From a checkpoint of a small rotation predictor.
Training: soap at rate 0.0013, batches of 128.
Data: trained on made-up waving flags, 97500 training examples.
Rows from block 8 of a small rotation predictor, named by matrix and row number. Rows with one number belong to one channel. Each number is 128 + 24 x the weight over its row's rms, rounded and kept within 0 to 255. All counts start at 0. Numbers have three digits each.
After each channel's rows are labels from the 100 images, of 14976, where the channel reaches its highest value: "top examples" is what is common among them; "lies over" is the class under the peak. Only what is clearly more common there than usual is listed. The data: made-up waving flags. In brackets: how many of the 100, against the usual share in percent.
# sq0: squeeze pointwise conv (model.blocks.8.sq.0.weight, 48x192x1x1), inputs 0-191
# e10: expand pointwise conv (model.blocks.8.e1.0.weight, 96x48x1x1, transposed), outputs 0-95
# e30: expand 3x3 conv (model.blocks.8.e3.0.weight, 96x48x3x3, transposed, each kernel summed), outputs 0-95

sq0.15:113120131105134136123132099113125119120116122148137129131108144144158114161143134113078114106141152116121121151166128158083154109145117114145131189104128126156134116143148116129166148096118094119132100087069133118138114116189083153109143124124095133139150154105149098141116133137139103144087105136166112140097138111085124140149178171124126134099125124151116176107121097091125088151096117125120116163145118108170137166172175112175136147116128104134120126135115115129107170160157137102129136124125114152155115114130149163152066083180143139145144142099114138100108175070143137102
e10.15:095118125148147114141116127108115131128175086111142131067142154182116166119114172115080137138188122115119129081106119130161146105124093137115098126100112099141145104114120123130152106112092070146117177107109112113132107116144147102122110105120171096121118134127141111109126126087094113130
e30.15:105161161136152123098116135126116127115132134143097111141102126119154117077115145113108142117109128108102093198088129121156146094122131146093180099138165154125080148132129115137139160152133143109146087096133148133141165187178136150125163160152118128118140129141099139106148112105122169133
top examples: emblem: no emblem (75 vs 47.7); diagonal band (74 vs 6.9)
lies over: flag (83 vs 44.2)

sq0.43:107115130118097099173175112151155126114161129115130138102124168150130124140138152115128154151145115140128140108104135117138133148127103127141101134136165160044119114131174127128098177105164133119095134103107109185081127133092138135097110135147125132154176109126102136099126140143181148165116138117082131130115109142088125126123171132128101133173115104151103122122154149156162118102092131111140149120061149109120130149146113136112151112177098076100112140148130115114116111085097146108112163120166100140124119134129126118155112148102153176124082122123123094145082124097141113102
e10.43:157104073080124128110089096120094180104155106169140117106167103092136100163132130124140076140108138127120128143143118146107090098121111150120118123133149146128138152145125140100157122110151156110095133100111136190141147120136093095138148128143123140133146136132075156128138125178106130160
e30.43:123130160118090131120141148114139156115109117142132089132138121140131153115152197140097117095117147129119076113180130133142122086139137124146156080117104155154121120109122132098095115128127090106134128129091153150145103131093141095076115120133126095111083164096140090113145167145088109156
top examples: offset cross (25 vs 6.6)
lies over: flag (98 vs 44.2)

sq0.47:133099168122150133120107152102134092123139138139144113188150106091121113089104114112136149126104090129138135142101086134105180119119126078104097130112146102164088123109100106159137133151117116130093119108118125110134128150117109149142166132138090099118118136177094103130113116146150103150153105086131075147133169151112160140117118108080125127088131129142079124098171089131111130158089135127137131106156133102104150099140139127122158121134125154135087086113163151129132087074128107147109117153177119132127116123109135098127097126105083115114139146140112120095108123097181145069
e10.47:129118146126135166130155123129132129162089120197115108169161146105138163143156152122130137113089097174138154099116107100106111171142168184137128114112153146153157089148151095122126141119146085144143124119113133156163125178128174125143137099145109130147110103142156106128150120155130117118
e30.47:120078122118099142159095134153120145115136109156168139086171136132091150146128114108086116136150113156103147118125122124123155080102121116147127123148136128166136164159127141146143117085111131139132085101137088147129086055111141127122135114086136169149145153081130149141099127106133144157
top examples: quarters (25 vs 6.5)
lies over: flag (96 vs 44.2)

sq0.24:098125110108125118149143118112123057128114110141098108138123093159153099153111090150093123112104143121153145108117125118096137125094142177130142124125138102119129104098102137123122131134111113112131144123124092131098103134115097140128136123114164107099143141111069119160112099152134070123099166077093109106094131153115122123125113138179106114145141077158141107083152139116072146153115131107108136129119184120160121144110119129096103136118129097110168111132134112102103162128131141141112116118145152163122155110139189077104166102159098179098134116125099145148095149117080156104
e10.24:148122092113113120169143137163136130092180100180142133144129121122166174086159143094114093139100135164145141072108155126128159137157116114106109131108147104127131119168127143100128117122099123135150177109115106163137143089147159137090103146092140096107106146133122134128112135173124154142
e30.24:076136128146137111181167126145140153130129123112117134113117178114109144113133110162094130140115117169111148150107108162179145150100150145144119161172137163163143113103140132120169075146150141113085098161119105110135148159121127133096140113157144143147143094145154119079157121103124148107
top examples: diagonal band (34 vs 6.9)
lies over: flag (98 vs 44.2)

sq0.41:146100138094145162107079148101156141117089087110124111132104099123156125146128103109134146115126153142140145130153119150139118129117162167136126133083122097129133127149106139109089131136156125108151130114099130079111116136177158157110099134137080133164100094110089129136143100136134117159082149117102163172121141137138126133130093194145115157112118117106128128146108143177132156133158135106205140114100160100127110117107127101128121121098118138126113130112099120096110085179113115121115134115113163132102124105176095122103104153114161163130111141118084143113057159146126170124
e10.41:112138159139150123075121140113114089109179133153083168110102134132109142124126133117133180091131128129135101059130108130135129089118135189072091101129102154121149119158115158117122115097127116117119133127145160153135108112115100109132134134092119129135103096096158096153130162110146133150
e30.41:107130127099110153124140073095090116169131114128118114113154156109099075099134131122084099103113133123131136112090123149119095108147132106102124123125086145082137155136110093086132092141139093113139124134160116113104116136142137090102094144155111100097110195136082102122155146112132125124
top examples: diagonal band (28 vs 6.9)
lies over: flag (100 vs 44.2)

sq0.45:127131157137108109135111092119104100086141140136097138102166135168131145133116083114125138154133174101130102121086122187108137116139142104119122131124164098167120108114115110132155089127135123151123087133122139147217135117131131094127135103104146156127131100117103140154122136141140122164103097129112125168132160112164106071097166162146107112123162106079093171135149113111125121144113151117093107151121158130148085154139091141126151110135130098094155092104135136114137132160143099136115151098137140134157167114148140113096109165117152152101123153147122163124150152117082084084
e10.45:097146110108164133121125112112102162106129132125117193114095139137128118116133144145125131151132076125092107094149178116133118138136140114143165117119090093126115103098103114174122143143117102126132135108135113148171124107144131110078052098165139110079152148119152142101164110126108116138
e30.45:174171107111147091150079119143165180136108098131161106134118107154159144121110150147159120164137105125154149104158167140132095097132107157164129143141138139132171119153115142117143129132125090125110093130192136127134128128196110116101109111146124130154102141110113135136136101111156153105
top examples: offset cross (29 vs 6.6)
lies over: flag (75 vs 44.2)

sq0.4:130147148105095163121155111136141097134116111093161144151081096114164148122119114070142102119097116116115139140124075089146118085108122125065099138108143130138143128120103129085126114108128131140149141107102124129112131135119093148153140120136095129134142122124097124142122107117129119108128133156145135108113110103074147127113127106081129128192157137142196137112129106107060109128142108095161106143117116145131082107127146186155100125117120122121162122053094088117132154124123098091089133142109117124127125131147095130090136133113123107107125107114148130144117101062127102170
e10.4:113110136061156144141114122164152072144149147113143098132139141153134162155145134124123181105157150140129118146150106157103133133119149162127125091104168105127164078134163134162153116138118175121132133155086103114082074126170135126138109099136107111120106139119122110101154138133140139117
e30.4:151134102113140156178159112110138128127088159146108154113122162117111147126120108156118147136130142137144159112104131152159155107118104118132110126148171152173136143079135099149106155120142147131102105135163097135125129177082093151169121093129170136126164064133091111116118148136162104121
top examples: diagonal split (28 vs 6.9); three vertical bands (25 vs 6.7)
lies over: flag (100 vs 44.2)

sq0.22:095099110115081091091137090147113130147117122128097118166131126083150141111139114133135117132104103167118120150139134139123127127135118126162113149123115133136130148071154119111105144096127121130130115134146098141138170110168099143090099106146095088133134132115157121110133131099126131133126129126140113147107083099169113067155139092089148119192092122128098154170134099163103151091127104126144102169155123106133116114125080136142098115127128164136054146129154153107168080149166121124112138129158116139130105132150086097102176120130164171108093163130146134134100154120120110146
e10.22:129129138092141145141146100143119104052104109114136112080102162125124119156106133148122145090169131146131140158120173126156132077106142120167104158121122124098126088134120100115097091085123158162136142145151124106088158101127138140153145131110143094150105151119113110134155083113109154118
e30.22:113084169133152165121121132095146107137098128110126135141113120099120119127066143137088134168105147158149152121163169106125117119155129139102160090108105115106111115117104131088100148146111136144142162134155131134115135131114139098136102141159058122119089175099115143090150149110146166151
top examples: offset cross (33 vs 6.6)
lies over: flag (97 vs 44.2)

sq0.29:116136140132112124104138077144108156119138114097117153136136119137135138130142135145125140090163125124133112102150128158148141113107155108130114135121102142129155129124144141099133155085157136133109141160114076129162086154119155137123103109208135121106161105117129108119107115130117135111136137110108145105094125096097141117130142088155107170146101120132147117112151130127095144072097117142129116099115139177139085191140139110158138118095134112086129121136104145077094158114144096099139116130089145150096161193130122140196126102169149072116158083107112161144155136132123113090
e10.29:088137133113129139129100081132114133170105132193132130143133143078121108115162118139128116135122145116117112182079088116140108140114110096174149123136093134101152127152143108094152090138099116133092129090132153159107150100114121108131111149130132111152100107120142171120084088112086119129
e30.29:107135144134118124134194130134160136136156146170164131117152149141123098125168133110107121131114194164122138147139132123167139105184157122098091151128152180124094164081122116096103139121133105116127094158132118121094138134116116181095165127125154126144141124134121140122170141145105127149
top examples: circle (55 vs 7.5); diagonal split (25 vs 6.9)
lies over: emblem (51 vs 1.8)

sq0.36:114129086127121118128156142167140120119102111097098126155096112126114108128110133141102142105094116155105165133079153153120134132098122131165122166137119117135095120150103086118170110111122097094178134122120140149131130114160125137120103148125099116140130136110180130132087115120127100097095147128075133117126140134184139138115151159114149118145146133122082168160137138122158121166159113143144132147130091101136089158152103150110152194112120144110136181128169112147147169112113142126120085142110097162122119190150173126192084092160126121142130097129124122112133141170139108112
e10.36:123127110128103130131125107100144136129132113122117126136160124084135133109119126119112112156216096150082113083079189119088170108147125123123109100105153139076122105143142132088126104111119158138139116112106099103138125138119154121131144102125113109130096125108141088092111088094113154140
e30.36:148140144110141085128138158141137158144132135156141093139119123108155139149119140137117144142137134134149114211146141139153173102144128146143156125065135158117146166141112126136176136105107120106202149122151125122118155109149120134147146112105133110123123173111126125115136171159124196138
top examples: circle (79 vs 7.5); plain field (35 vs 6.6)
lies over: emblem (78 vs 1.8)

sq0.35:135134132159118139114119142126119106126114119115124176123121119125157125098136166136131079100132119122137121086178093114160152124122113141086121147116136142144089108123124120099153121144141101123123149128101106137121130131142105184103129107129163124095108151106092152123169133132123057097117163106103152115101148122119137098133089152177128125148152068148091111145158166173168120140126148127132106155107142087120168123094129076155113107101135075102131107106146121140118182127122107157097116118127150114146152097124156134118176140106139145125146098155083174129123092139129182147
e10.35:101159127161140123110114140123156126147170152130150151155098125172086143107099113120106149137160119155132119139130120096131116122160137148124145147115107108178128075128136109105165072134086119089105133122114126126144093133126125140094144119096150126099145090170155150063128098115101092131
e30.35:095151141140169140171138107139130139137142105128072098155119148131113143151157117146145148087136125136157134094116142134122167125115138148188099125138093124087112103136159117148119105155148142150089088130137161136126113169145120155162159135144127175114142074149109143111167084115145105122
top examples: diagonal split (25 vs 6.9)
lies over: flag (73 vs 44.2)

sq0.23:122098141109168142133080153103116132125128119141126121116140089115154127050094074110120148106074145163136143145105147167124145139091134112134155102139114127135104109124089111157116100109116112130135094104050127100154118102110134080111167116136131155112153102132130122101104109109116096134143125131157081160146164122129090149124140102101118109123155112140153109122144106149173099113120129147111109140148101104143153152135138157114114109149107139111143139103124125142126065073139157129133101124158126127140113109157116140120096126124133139103115084135081132064175094136143164155
e10.23:116129122173118149160141103118126082143107127171111137152092177117126143110125137096111133143122126161147132081138104118121176150158091151142133152104156122191118179121133118116111114105124114115167137152117114075121124162077152122108128113115109120097115104129162097088125134104134100148
e30.23:189139119132158131107104115122130116117130119111131111154115074166140114109174134124159133083177113125116168108126164147168095127144142123152152152113140114127116121123112146069098130137076125133160150144158110142102140167075100128151120105142120131119129154128133151073112117129139161098
top examples: triangle at the hoist (31 vs 6.4)
lies over: flag (83 vs 44.2)